A small sound classifier, trained from scratch.
Model: arch wavenet, depths [12].
Data: trained on struck, bounced, scraped and rolled objects made by modal synthesis, 78125 training examples, 18.9 epochs.
Rows from block 2, named by matrix and row number. Rows with one number belong to one channel. Each number is 500 + 25 x the weight over its row's rms, rounded and kept within 0 to 999. All counts start at 0. Numbers have three digits each. After the name is the row's rms in percent of the matrix's.
# filt: filter width-3 conv, dilation 4 (model.blocks.2.filt.weight, 384x384x3), inputs 45-59, a 3 kernel for each
# gate: gate width-3 conv, dilation 4 (model.blocks.2.gate.weight, 384x384x3), inputs 45-59, a 3 kernel for each
# out: residual pointwise conv (model.blocks.2.out.weight, 384x384x1, transposed), outputs 129-171
filt.257 096:473454507508467524485507495526478498507523516516486540458422490524555494508520486496497481505495485517556486445491456522508479543544498
gate.257 094:525491530521495495502524513532507524466489449510431513505516550506547509488512505540535521505487496512552494442528495545521531509526498
out.257 094:484484524477507548473497457483573492516497512504434502463515495514483516465516521465506534486460453500549496486504481461509484508
filt.258 081:493521536496457483549501486445478456500459479447480475463491511512494493515471487476485492544511496496462494501493489489462485472469443
gate.258 100:474459504511475523544544554512485499526524519496480525504515524500485473541506534491496485500506540539509496495525495529503514542518519
out.258 074:528489474556507482511524532463497506474495511473555488533511505494529498506534488490502504532527520534458459508494501523545487524
filt.259 094:527504515482486494474499512483475469487509500534482553486477513514523491475496476482541502490465506503547504432490490461475477505501467
gate.259 092:511511495446546519518532530462469492482503510511514543500506482532526534520519524461495475528542553504521512481519494481513510494501522
out.259 099:492489517474509480526510503482507467477509494530539508458473516507496491525494507496514503495502501501514495473533498485482504525
filt.260 107:508499521548539502515491505471507477523468495533463477478497457520485498523519520517553494504498533513516520485516462512545494481498492
gate.260 108:521461487524487512501481491493535524487556550505485492498470510514532510495515506485418446531497478507524485497533536470465461478580517
out.260 115:521527477504524499479471453538480481545500472546522516507496462524501516505467470484447501501503471493548513546458516495501523513
filt.261 105:467495531501490488530534525504499476532498467496523490501503521504495507551522515478493494511500516522497490546503528519498496530485489
gate.261 087:523475434508519449501495491481528484456507457470510486488455470551517460486507498525533494513446455498543507448480480497522496505511502
out.261 122:484492507503475543480470495529502521477485473482474494519494502504504483497518491495491473508445466472513498514506484488530440466
filt.262 090:464479469488465448526540517530536512500468461533519496540553478497489487515535507503525530475475465526520498547524514523551534527504499
gate.262 105:490508513483496510563534512480500487532509496538495503496542540517507496560503518486477501531554546531495500514500472506492511513487483
out.262 090:506518481531497472521509539472528491532518516502550531548489481516535506533519529516485517498525523515509492480488504493540493526
filt.263 077:454442455526522495522522507550534524524539530496507502510472502506497533524526508494466479492522520531497525533514550538504528538547545
gate.263 084:476490498478502473505502519538511498526511458500527518466500521540485484560532518511514492458462497572524505565516474518501502542525498
out.263 096:439469522514500507515532488484545490476502528476441479530529519468532483486538476499531522526514469481490452506529504497528475468
filt.264 103:481471512492497529489481497485499512510505480504508566463520504454451472478494512494489484508490505466500480451451445480492512458485483
gate.264 106:488495506513524512504523526514517484505507510540512482537531499551575558536558508531525513459473511553585515510546534538533501517540506
out.264 062:515515453524459482514489481488433486485494511489464502524481513531523475498491489500495481488530501509458449499493488495526473487
filt.265 093:520526508471540539483479461479488527486481544497535508524547520525502539485456478492501505476516478484472524511478474501518533495467537
gate.265 098:529495511503504473532532523473508490495526505558543530564505540509553545534550532516529522507500493494577526508529537510517514486537523
out.265 100:494509529490517506508508520490464493531518532501473519462505517539514520478471516503532485496451497510476527507515480500432523505
filt.266 096:462506473493470501499485486504455543490466496487547465455477463553543541516517511515477536492518443553515513490461553498468484522508542
gate.266 098:564547529507542512481480471464489500459459464477479515512550547499514529466459441532514533532526508456463480512495501465493496447457478
out.266 091:466490496488526496470503542511477548518480500522467475459501511459443488487520496496491491515495478458501510513478499536506527495
filt.267 103:476496483520467506498507501543471528512452491538458489449474435483514513522514483534495536533519496515521498489451481543487533517520490
gate.267 098:494443465514443482490504497497532506486504491545501561467436486479494476509490495446458454536460482497534492497501458489506493518564510
out.267 115:475517523493508535497491526481506513532476508520448534467465501547485525494486497507497455497457488470518491497501482464533484444
filt.268 094:489486434485510503519513516492523513504500566455523464492503473503493528508497527486482484517532501500501542517477452486530520522514566
gate.268 103:509483539491489512525542530493505491470507471513502504535522530487472463526529503524520534521483521498522466487498491484507492484499456
out.268 094:487478525506493475496519543498492474504498520480493497573493520478523454499526484476515504506523466503471503482505543512521498498
filt.269 117:506529472509463548473481487528501582478448505503535533521562523480533500472480483521527515501466446462502486459490524495489531479465527
gate.269 099:524472507504495526469469467483517501486501494481494507481525502520510500474462468492498512519438494511493491496531531470506514505525497
out.269 128:481500551479482492516507519462480488518492550488429513528498526537532474476495502486538481484502493492488522456512531492469497476
filt.270 138:502464477458524473521514530423555471478511516483506495511483479533493515520541543488500470525482529515533514541524494453533482486541517
gate.270 110:532465492504463506482490497483469486468526529541468489488477512517547516507513476480483477514524514521525496483517514486464463503523498
out.270 113:506517484503559463528523508503478477448510459494561496466460520490502459542484460488497527493505508465510500491527558501521488541
filt.271 116:508513484508529555522514516513521564482460516466531515527544528500481488515498507515512499506488497503462480554536489503516533498487533
gate.271 111:534545532468506494530537525494468500512480458524517525554570579522530516523524513484511507508495502508486504504493506487486523507466493
out.271 092:519527534518515493539541541420455489565543541500485525509463505549494485521504512525507464510495515538475505480498492515505504508
filt.272 092:469496478513498488543534501476474493537497527484502544508504511514530511525512520486462455510554498538491532558525480492464496513515535
gate.272 108:485507500491490529549558550493466503511502515508535551515507519489510521549535517505512532513539533496492500522521511506505522497490494
out.272 082:488507534498476544464471512499478518525462507507477498527509489518532517505501462520498480490445487510487473522470468500503492457
filt.273 107:513507484436503438501473483461485468471458494512554514490518476545502578491463491511504527534503483517478563496464511484516493479455524
gate.273 102:515466494523518507493507536506531511507581540537541535537497523489512519494530543486511498507500498470527527502497539507512510483524522
out.273 089:540519499568521514543509527485499517503520496454536517445509505485508508515501513516511521495477499491495497503511489497475515498
filt.274 110:468540537481488482512496502532437478534480477500462477489504527512469509522487489507481478464538501510436469552497528512448468528459476
gate.274 095:514453471531477471482503505516532511489531512577523537488495500475512475484509519494486483514467469510549520489507510511510490504547523
out.274 084:482523509492467537474469514520497534506502458549512496515483520522460503524519504501463464512473493476510509529482475475525469506
filt.275 099:485525499435511486497502528480412508498479501498521456472476506496480515523466534504463502493555496511441512497443596490446521514456520
gate.275 109:504489484482507475539542542480527476495512528497509495485492481527497500547546544506514461514503527546539530544524516481522472514530529
out.275 092:532504474446503484490510481492433506493496493475500496466492532511481495482470468502508458515489492487466513511495489500480531477
filt.276 098:520524483469493455502491521489512498486489527510591507513513465451454498501506575479473489490481472477477549506469545465488493473490534
gate.276 090:538466531563491495468488493524555502485514479520491528503489546462518476481515484494514501499454470442551457481568489504538507490546472
out.276 095:508516473466505448482482507512453496494494466465512490506482509498490483495474516489486455481478464481481541510480510517491532506
filt.277 105:497508480521446525518513510522420559488475493545471553491488513451518489496502519518505521513498458496522510505563514546482567505479511
gate.277 098:493516535518524498475455453497481484510491481518485492498460505521515534487441458529536522530517520513485488520500507509497486513478470
out.277 132:474512528470479526505501499484487502523475507493426509520505503533517519462476502491510469481462501527501518494484482496490482441
filt.278 076:495478512469457470483490500478463464477512489572526497549502536521535502512557510542520503496517488570595516475514516543516503495525479
gate.278 083:524473531529525526493509516532555515520569513518505527540544543528523514531541521486506499476440505488528483509574480498527505510541480
out.278 088:521493486477504493475474480508552496486486482540562512458507473475438545478485479494478504497503525468534474518487474475518514507
filt.279 091:486521518470564534470489515508536519496503494472525490478523543496501525463506505545548506444462476495502475472492523514523536495507505
gate.279 094:510534489486527503518521526524502491499527510545482476551503521555549531560545520480496461494516508531530516555494528530508487538541539
out.279 080:496510483467504503508512442512512515525534508528489506440479506504493515511472526490507535491508485534496530473523481499440557531
filt.280 113:480493496490508505475496480539536519500511496552540542531522507533559484527509483506500484483498466535511491529513463542529512524530508
gate.280 114:511485454513472471548540531488505493485470518501515495533551509533553517534560529505518502531475481511556539515556519497524508502527531
out.280 120:481484550485505498517523512490565501528515547519476509468534526472480535506537543531534535526513537516511484494525476499511529509
filt.281 101:533494540495438478486461481484487439472499481483451426521468489473499517483472466508515509502480514475499482479519509492494442461502460
gate.281 112:472485517457459462550558539516485472502497494465496494498509509505499486563523519501499492489519509544497491533531507524501489525505487
out.281 071:502502539548498525508509496481544496463500462472466500507527514467514480497517485466491531499485481479502506468520515497531452490
filt.282 094:533529496543575476495473476493535481510473530491531504518515484481463533470434494517510490506524493453447513524421493469501481489480512
gate.282 094:480473500495465452489480506517516457536531493467491454474479496507527520467489510470486471495467497503525510489510498491492452499531487
out.282 124:518495473535472467522509544491464504500507520495543491521482506488532493536540494509517490504550498498448501492493541525472527534
filt.283 092:521505532519502519437436445533497494485506486541503483500485519469491483449498471507504498485464475472514486464488499506472479501490477
gate.283 114:499535572515489518497513479543442502521491467506498523524511556454463491502476462511507514494549513495450465538458487521466495499434443
out.283 143:471498525489452573477461481523513517515468494519492493513483491512519525490492523521502455484453512496480493527476461472474485447
filt.284 143:486482452539505519514503518530510579557518555480520495505506517503478481519476507517496501473485435489457501555483507523511537530497535
gate.284 126:519471545495488521483457477481481483445499449496447480534493525508511481475476476526527510506478505508526483477486476523503494474500476
out.284 092:503503500529498513526509501463520509485506542499473495534499508509499507501525509497505491518493517479479496491487492460500485474
filt.285 108:489480492492509513476484488545486526500494498495493518457454486430431487480475467495507489438466479486475502528462517497472508490455506
gate.285 113:515498499511468509524529535508499512470507496513509509492513490511516487530555529514504497511489469526558510532566539522522538519549505
out.285 107:498504472477503505521513460495465502472506501470472476441488508483477508461486497468512511479499459504490523490514526494454515495
filt.286 087:500428503476494499476487493473507480500537470507468511482457499535530444497511490505493509480474495529547451519530497496497481502539472
gate.286 090:497465518538506514512512516498507482488515474527466464478454497525575539526537522526522510514497565527560514526589533515501491516540507
out.286 083:503498497494495506488481513507563504482486462531548517447489469504449503520481492502449495477497512542528458493500445469544484506
filt.287 093:489450527490504506500506521485537474507517495441503495505501495547525476501525491515488471441454550526547453515542436493527449483542453
gate.287 091:501479469491492479506507525492538491467499510483470473541536491526502510514515509541522525476428466524534535506537493537561530492527492
out.287 092:503507487517503493530522506494522505494522496563607493486479500481470486540491488536493542509551578552518468511526493491516502526
filt.288 116:486494510459475493515524532488469495549538509502486514525526517469496454501535504481488484468504512492503474461497505479480474487491470
gate.288 106:478503460504554493564537530505503510528543538562533505537493524555539563543514511489509509517554480568528556510482557512507514530515532
out.288 103:486480469512461463497482512515484491462476480489516466559451475482498471510515487462479503473554516521516485490486521494530504510
filt.289 071:493487458495496462511534524481530518482479513502525473523490526504504543497512526510533493526467504522534549521540537522544536513505550
gate.289 091:477496533469488544519549533521494480508513474487514491508525535487511501520536513504507521481513544529520489506531484514488493519489467
out.289 101:533509484510496480546520522445487504522522542503545530555493490497527509529492511499523508491545496510467510469504498525514503517
filt.290 114:482478482482517498439463474503538527523496493513532514491506479480455469493464491487512514463465503477474495461439480485528518490477486
gate.290 104:507516554455508530523535530521489521491474477516554508530543527466460475532505501491499518476529495474464470539483514490504511477460462
out.290 100:480518507465481542512498463506522503495521491504486498466472505523523500479467489507494503482462495521485493488501486481454477505
filt.291 122:514508538498485514494488500519533515536511499517501524487518526388426465472504509512507508462422466463479485439488501480491508480473471
gate.291 111:497516509473515479516513525543499548526501515541551526517505505475474516522507549485491500451492472470483542513470560508497525497472519
out.291 115:499502476410474461527508465500469488485519511460465495496470527502500489470449510492505479492500490475496495479506484528474502494
filt.292 100:488511569497515527493505491534531476528539489504454496500511532500474492514517503484523493486470528521482456465523483514519464540498491
gate.292 094:507485483452472462489506499449458443481481500467504499474491467521509518473461476501497487532527535484490510511463441466457463493486504
out.292 091:483472480499493488456480468537517473488492468533545474524482479494472491517515539508464543486486554522520491550482508481510532510
filt.293 106:498527545550478528514515526539474513499492493519494531460491513476499468533524546549524550511505520503494485478523495539481486515456453
gate.293 103:451472494495510495469459462566526521510521514498464513494491517518507506492487501487483472435461476511499497521493509514488478557522547
out.293 112:487519514499490512482481503538496532515468454486441510469520506522497496486506455504484475507470481510533486501500525493537432436
filt.294 097:524499517514511503499506464450459474486526497472434480536503546530589546454499464498493511527518506487518484494517503468467493478526490
gate.294 110:487514506470500500541535523478467501495474480490500554533515508500501478540515497511524528522523516547492496572526530510512543523506499
out.294 082:507492518465506522464510481514492483515474481549495519486487501526482521491476457499495474504464495481506497528491479486456539500
filt.295 095:477528493498520499513518502527455520487441477469515510459470481525459504529484526519508546485575488520471529522440458528502519519468511
gate.295 084:505488546483530493537524523493521506512529497547568541560502534452463514516519511430453501505541508457470502542438538459478484484487492
out.295 090:451490510479492474456497519524532476538496491468451497514508505480511525472510449483484493502515512482508482494479503496526479515
filt.296 110:446506496524504511497507496531479483533500497495498517512499552564521512524504492501482495456539503571511527526492467527491504554519519
gate.296 118:528519511495532481531559519487516530478479473511518502539518510456473490520509510494509522520517492478480489540497534498519525477476486
out.296 094:489517525526536543489486513514544523543507538548526515503486505493480486551513536520505514492497489506514481498512507493514537512
filt.297 101:543495534532482544518510495433468458445477446517485504536493500500525471496504443497482492551511558446495465480574487500501506441501457
gate.297 102:455478487488531473512513519520517488529555543525512484473466496540511519515537527512508507472515519570543551474516581538531508530531522
out.297 100:471485555495492506502486505471505465482474501514489470576469492515567487508514483477511504484508501510516480488502575508502468486
filt.298 082:500549516523532541505507504502478503494462493462489524493475487482478518517461508483496522509565512486455498512487536498490533496466484
gate.298 092:473469499467521497540520516479502503543525501529498495498476502512492498565551526481515487496510530543516495516493480484515491537536493
out.298 073:474480534529477491514524529451497506517506554487467486562498508504553478522541513501528484496511546536444491522503550511506485500
filt.299 119:499512446501538469519528527468481493515483539497529505482483478498510530529503509480498467582554520490489544537492528480504480519523559
gate.299 101:464476519525492521484497481541468491534514465557463498485470518508507483514486472481491510501526554525511480493529465525476501559543495
out.299 092:557521477502511482489474485513484502468510505472498509548512486479519511498516469466518488498491471498487565484495498500491514539
filt.300 113:516512479440528450460473501453525466500505521436512474505495479529469529494494506478477489461466480503472532560489524452501471502501525
gate.300 102:539507498509455474463471457491494493476492480475459509483497485511517507443458474514507508481443453466500500506509479484494483485514482
out.300 118:530497464495499457503488528514433509465491504491548479491479501477501482510490471497507502487521468439466488512488533536457542523
filt.301 102:482458481515475495508493487501517490479518486535477512454458477502510503483492489485514499538471505493537531544544537520535483520510491
gate.301 113:494519530478513493531542545504487479529511506516517490518543532528500513539565536520495493502526524531517504492517521507500492511522507
out.301 104:484484522446488503515509488460522457520518527542461515464492490515477532491470520498522494492478493487485491500506462491449522511
filt.302 119:503520478486518485502485501487503513515498519492544480534544523504479497494484513539534552477477473497461530508499526498532525462468511
gate.302 104:524515490496510472518521522527455498492477538544523512549496478463463541489498548509491525460586485482498573483434507498470504454455524
out.302 084:553523493488517482492506490518431533511502508505529495485535507503508460487510479514482481517564474486482502481495494536500523503
filt.303 105:468518492508515511543529542504507512542520520478537494485486509471461476539515502486486484506545514493481453504494487501486479530490500
gate.303 104:480511523470498467519541532516515474480467468524529475506526494512514552521538506512493520482537536507514525479489522525517485499498473
out.303 096:487505511538498496484503517505525498488502494512487482546493471529537482499550498490486532503525518496511483501487532480530484503
filt.304 089:503543506515505516493532514507478507505425478466479543497551531489478529477439513536499498510500491486444513529451515502506488510429488
gate.304 100:507514473525463507558552545520517528527478544515496533522537503487521500541545561498502492529474496535540531494541515500490514514513529
out.304 079:490516497498510515491484518482465512509503489474447513474497499549476516468480489476504458491457466513479525492476485484462505515
filt.305 119:534518489492512477523492490407489480477493480493465503499539517477478484483467463478489499555529502480480494473500476469490508445473480
gate.305 115:543531496523539481548532515448531504489499516460520512516523485540524504511505513489504487580522522495491508530502482468523487488522522
out.305 114:474470493524471478511485505526526488495497490504512481535491489507526435528536476481500532483526472485504487483503565493512453499
filt.306 099:482509537523481538461484478530479536524517505521499494530534562473502475469491466532529510457464453493489453443510518519482502503477479
gate.306 108:464504561470462523493495507546466500542513525519519484510516546542505473506517516513473507466511501558520457481525487522454473541492452
out.306 135:457479537523477518487487533508549494511485500524447483502497499535458525491528532521500480493473556523523499520487481473505483442
filt.307 098:584552555526484504509509510469484467454504478533502476541542510522554537481526484502512534509475517481532493474506503486478479458505474
gate.307 106:518481527500470505535537518508489489478494473521521513510475489505537511540540499522493514513529523526543503505567535540491521515518489
out.307 091:509487534528534485491510527494525478502489479536494513517511495532485474525520501476501521526504503436522510495520521513564482505
filt.308 093:496507530466474499466465450499497486470496483512450491510500508497500502479475464540529518479424482526509469495491465508491477500488490
gate.308 092:500499517522502531505495493493504469472476481511492471490505502488489510492499466488505502540543550511519484461527516525525506506502490
out.308 102:477451510481461501485489482484522468527491523521505488513479496475491518483497554503516477487479500487467484515488495494474503499
filt.309 112:472492500479513478515524532552507501509483481530512510501477494481473484533530525494494472454552522513482496490479501514500469526482511
gate.309 094:517532423475533508486503500443454511490527543471480571479490483545546481479490485516514506558528498517528520479547495475507538492514540
out.309 101:508515461485488529451483499519480543498487492525500482474480474497445535515509554532466458497472513487510499528461472492530500481
filt.310 103:491483533484549513516500492481543478510515491541574554551550539556478508492510511518506483468471513530523497540530473491542495483493476
gate.310 084:508526476512499507498497485507514514503501516561545566503513483496527495497494495516509502505504486513522521467509516514535519504465487
out.310 084:483477514465520501511495481525510531502495531532543486527448514509483489493478505534498508506503507483522485530505495504504501514
filt.311 097:510481472529512493471503527554523528458511512512469488513497482453521520499524524545531507452484494484520540503547527546512501506509551
gate.311 114:467495480479478490558547543519474502525496510492475486477518517513494514572528530521488465485511504558510510531517519534493513521490516
out.311 088:465500487491475533463469473547539513493473443507466509464472487510482515489471489488461501484500523483556539483497479446517508464
filt.312 098:490512486492504498526541526460498508513491538505575502487572515527502478508522520497468468529524500498517511562568538496499495470513524
gate.312 100:495499523529468507513526512531472503504513516508487486530532554458496514523515538500460502473534482509510508515497539542487510532499504
out.312 095:512465504512526460531546519485525485474537519487558484507505534464539471518530471489517552535553513476490490480535525528514500556
filt.313 096:483418484452488489492473500476509496485546534513500530466456481489474502496511548532426448499484504515514518479436490502483483484566518
gate.313 103:517529499525519516540525529457493486513490481495496466533494493483498496517485519458511543557552534486484513544563526481510528500475462
out.313 093:488462503452496467480500489523440487468470498502521440492489530476505490510501476492508491506502511468510459522512561512478545480
filt.314 105:455502456477548499532506515497532493545511506484484467468482444529469477559519507490509494486520534530486518544466484501558535535528533
gate.314 105:447484480477429491493516500558453506524504523515490499430463484518545505508523507525508508466485489547543499455467519553486510555500501
out.314 128:510503478480516469505508478515442510493504482495552473475482505492510444520501468503491503501497508510516511513509490512501510524
filt.315 102:510508518553492525520516487524490555498484484517520548470494516533551514487521461538498526520504441515515473489517502532477537508526490
gate.315 098:514468487565478564473480516493496520470480502490444486467474456509535478470496490504478505563484531454525473446533483513517541467539503
out.315 098:502518500540490524481486492501523498508454512503455521533489489532505538481479474486507475489503539538526517484501519484504498448
filt.316 074:508512464494497504541532522477513532454470537494520519506573481466474509458511501507495487553462520464502496452495524506504491482504526
gate.316 079:459501538468508503517530492473506471536521462505503504490523498518512525532527510509489493494503491539516500603493485509501503540505492
out.316 071:527500497504504477525520498464493497471514527459467498557505506492554485501528536504515522499575497539474519465498525528498493522
filt.317 109:513511510500512497526546532484520512498503530494487489483486475499493505545518542489513478525515508523480518531460475510527510492476505
gate.317 101:520487487491504513524520490439447481476523507518544484519483492501502495531525516499469492509539536497530507547498517478485510450521521
out.317 102:509484481519515467531518515502482492468509511471524481491462523493513454515530484485527518504507460461527542455542546499526483546
filt.318 099:557530505471540458496496495406537467482511472488506468532511478493466504474489497476519497514494525452478527518495517445531489459505510
gate.318 101:467496527502517533477483506495447465473460416467429478481496530508491513464457474542499511479522528516466454511498500521495480493470460
out.318 114:497478483484488469516508502500468497492505509512593501516490493457534479527495511508509506485548483490478490497500505530472515539
filt.319 091:506517507489572498514493482478526493464514498533579490541517485497482510534527493478504503499516495495482478505464509498544516479502511
gate.319 103:510508495531448528525522497511461523533488511575548559534551516526521492526533498476465480501456467512518488513517494531496515523496491
out.319 112:493473500502506481506512491501509480508530511499531474509502509469522437507519488493499550511552453439479470484516539521518469534
filt.320 114:492522490511546512536521485508478513486473498492500498548519531527513513547502484467451441522536504527482478523497489498479494522470513
gate.320 130:490485487484497489549559554502488511491526498512514517514522507463497528536542521499482483533544508489503506502508527504496515492507513
out.320 119:507484527576512494506508542487513509508499524492518496567516515495547491534529509516519511513525496506488495506507517507547485489
filt.321 115:511512488493511503483489482510491505477492515545573544543501495498520500480485468532492537455475473487493486467468521520495519487481493
gate.321 113:527502460547506492507509508477490517489492530510556545512506493506522540500506526480486454562542497461519527511552528472515498476497535
out.321 086:461509500490526501511546455509519487493496482470458504477514530513537502476488465470496510513529484535516480487512514488481510468
filt.322 087:531548535528522519496482496512487497518512523495482526480479481494509506470479473498500500516539484483491491465464475491460450486451452
gate.322 096:515521514510503503556545523480485484478488469491502534507513520500507469545553525502488490524502525496491477546525526518515524476496488
out.322 082:479486486460514523485493468522487519461487477495504479443478493497446498465501474454503480499467509518513526529499465487458506512
filt.323 111:498514508467445482516523515519452482543502503502428506489481468531527518550529496506477457491537526538510495531529492490433462529479485
gate.323 102:487548520491536439523526531522500473529498510452500440500511502478476520554514504504512488436516517514479498553517531536503474528473496
out.323 133:495475504538492486481485522519563479466495481487487497566497508495532467513514490492500542504535464457537514472521524479566451523
filt.324 097:473469535500467526518523505538491491502518468450434441496486529496511460532548505473459471482491523502510456522525504500471481519494449
gate.324 096:478491504505516513515524531529512507516521509562533493490484515470504507548532548490501505498538522517520534493511568524509531532532540
out.324 075:446466475537495490478473498516525499490473456505475469508497488478470492498521511502478532489487479474549483475491493486533471494
filt.325 119:497498482464464485469486507493510510520490528441468513411463470471470498460468529503491484484491480470479518473488517475478491464453511
gate.325 109:530522502522510503508512503548523561490476500535486513510525469504496513512522528541504534498494476490481515549482493533512539487490501
out.325 108:530537467475502510526486506507448530473482494480487509412484489517468517487465460501492455496462511478487494511500458478474515463
filt.326 095:523514538513496531504525510512507484511531535530476477544518509481495478512526475492461466500500509472495445534537502508484464479495460
gate.326 090:490537510511537541546519527504507545513511516502562508494530525522511546543535525502482473503543502503487519520522544490500517510527546
out.326 074:486450466480504438514491491507504486472498496493543467496488502465457503487494502493488505492533498482543499494498482533534531521
filt.327 102:466520533480549520479475511538529538534498492472504470422445466533477501526490527505488484488527532540469504489430487506497504544491519
gate.327 112:465510516480510512539536527515503517538516493525522538479491524529526541542530521469450476510548513555506519562498528482488505545505524
out.327 096:479517481503493523488492524513475524497511501517509491455472493516454472514532487518493480477456491484527485526497470496522474507
filt.328 090:454449450469478463489504511535499531514538516481486490514501540509507490534517553488463477451507482549531536521458510494479488550556559
gate.328 088:505507483470509474541539502484488492472494522481474501529521495506478497534512503494496469509560543532486499545488461501501498508467516
out.328 077:520508497475541485505514489517524479540528493523531531480491508499480492515484526500476513490556527506523525457508517469521527529
filt.329 102:497473481454503500469490498452534481495498488491537528465500443536509496470492491479504525517451490493515522484517513476522497476516486
gate.329 092:500482503504517460516504512481446452502535504512482455493465502497505500527516507537523521490530514536531517494502509486484469482489483
out.329 105:564487463471527492555528498462503515476515493494523506428499499459470510511477496495517508492494512503467487494518475519463522528
filt.330 081:488501473516499489529525513458506499523490537472567481515543488470433497496516503473471486520510498493480519504505507498538519500506512
gate.330 092:561492507508516506487523518492541495453544505515533566520489532527555486498522504509536498507465491457528478460586518499534502467534468
out.330 090:516527488500458507458459501544445551501483491486527495554531482499553482518503487510465470490518501482493500525441475517508499481
filt.331 085:467481534488501502489480493548531511519541474447488463468459497501467442507511478459482475466491519510485453495469444523505472513499461
gate.331 093:515485505513458461525497529506521459496511508527495489529507491497496475539561542511513498492466499508532512530521499535510473513519483
out.331 108:476464485520512481517528488485555488472529518490517469503498512433493483500538523493509562528553528508492476472527507510527495538
filt.332 112:485468465467507445505507540437512462517537555508539504501512510460448494505519540494506498525495539471510542476509527465532489466519512
gate.332 100:493487518521469484501519505537481527521514526503507468529504538554547531508515517503482526490514460507520535522543554510487529524514502
out.332 114:527502466483538466498523473507445511479510479519528495479470487488460468531496482485486510498525495495518522521503516535489525545
filt.333 119:515504576486505505510500476519488478479514442475382463521472518477494487507483445504491500503501550482482426520512472506474471492490445
gate.333 111:509545547550549537481476471516502498519483493501485501492493477532519549508478467503500518495527527513491505476483490512500520521495523
out.333 097:488469493528469509488469507480497438493479521513505480593485474507538490515499522476498496468465488496493492516489555481484500494
filt.334 110:507478486492501449501476503445514472529485486504476509506500478509479486503499501490464503489497493502514501538518474472510486481535485
gate.334 101:523452505535518521495503510534494521492520483512441500531493522531533495488522492538481508438498493485543489515561481528502508468551495
out.334 102:518524490488495501496481497524483534498485489508606521487494483515518486526468447510474477492529529561504486525482432493487514486
filt.335 121:501493522559537555473497501515511500553508507514489548517552539522479505486472491517521509529497517484478506479445441505518513515495508
gate.335 113:458478462471513519514519524506516531573540543504508519545569524512466493525510532501486496488500529530506524512482481506510523512505513
out.335 100:449505477508492507482470527527481528539479529538513491490427499535479537491474497510518473495471484488534515512489489486484514510
filt.336 104:520478465500538466477476476449526465478488500492502462518491468482476515456449482485525500530502540456517530501480532473531467460500508
gate.336 091:500515534491512494445434475523487479532509501547523473465471504500465485474464502486523498464481499486487504492468489489490486510484505
out.336 140:548492462534492485536512502475473501499520534492569499476496485469531479540501497501526511483542505511454482499499508512467522545
filt.337 102:544489477491500467493506508497548491464493507485543471552517482482511535492510543463483482519487469469492548511468537480489477468516519
gate.337 091:509511514496464478525530514535501488483507482532442450482459471515490482542542514474484496494499529526517501511591514508483479518519498
out.337 080:529507474470526497468495475517460514480484467520499524477504493490480548490473514479473505483505464491485537485494509511501525513
filt.338 065:474516536486502547505503512528473489529487525523545508508498487500509525536521550465459484480483501491505511521455505510479513528489499
gate.338 083:485496469495492503534528517510493529546502521509449481473465495546542460549528494493539494502507485565523446450525523517519513531518490
out.338 069:538511484498472474506492481506452515509511506489555482576500503496559460511494519497501507495541522529480503501487532520491507512
filt.339 088:476471437530494482461477492494532492507518495483512424446485449486480442470484489528529508519463456496520494444443475512521499531516502
gate.339 089:497550548505554499471480466526538527501483464455488442499488553497508531485486483516529536443502466491474486524520544516495495498495502
out.339 093:539506479504517486479500494525530514505515494481463509491540492471521527487529550494473546509527523474506516507487506510504539513
filt.340 101:512514549487534512513499514446503452474484455473533546528522511555542509495512508493509464518461532531532493491534491473524484496510490
gate.340 090:516529462489520482466463476469519534505498545465535525501530501504485504453467505539543477499447415473460528486477460490509489472472527
out.340 093:513485494505503493474471508546518502486499478533559525495508492481486502507478505510479514499516502490549488507514480507519483543
filt.341 098:532520440517510466531501473508517513475476500522541515567547521476470526484459491511501517522497463468475558518466511494505522445454528
gate.341 100:481470484480482476563546555484514490492480495498538517523503496507511515538525527493476478493511541510505511489462483501512501498500505
out.341 114:483484536548512520487514531508505515484490520474453504526529520500560471524540484513503486506484435439475491502508538506505461503
filt.342 115:510493505536493545550533523536487537511499529529520541511518514524526515528522500534494513499499492503514492482526464532499516511495493
gate.342 092:497498522492563505473487480526544525481487476478495477554497530491476507470478460491517513458490475468467457536509508509525504493470482
out.342 078:500511515509483540495463485521509511515501485493414507513457519525515532490465509497524476513470514553511500508514481500529440479
filt.343 120:476507490482493487528543515504482471567512528525516495498515485509494512540522513481504523500521483504492503586533519518505500515480495
gate.343 112:468509500469554530526522511482521513511508490487522517531530541542537535531522506484482496497535521563518513549467510480500500514534531
out.343 088:475477465550502491497505557501529499509509512522489484489505482496463542511559516544469513500542478457515474504479498504523502498
filt.344 090:484506486468494507555555529489475504486475494505513502527519485516499513550515516499504510516514518521497524543483499490523502497474524
gate.344 090:462482503519523512493493482556523540547539511490428504446458481493495493503488502496470520501546512488482488502541519526490527525526493
out.344 094:539503471489532494468487479535490524482497444465504503490492489482485495477473539506464496491493502498517532487493489510515494497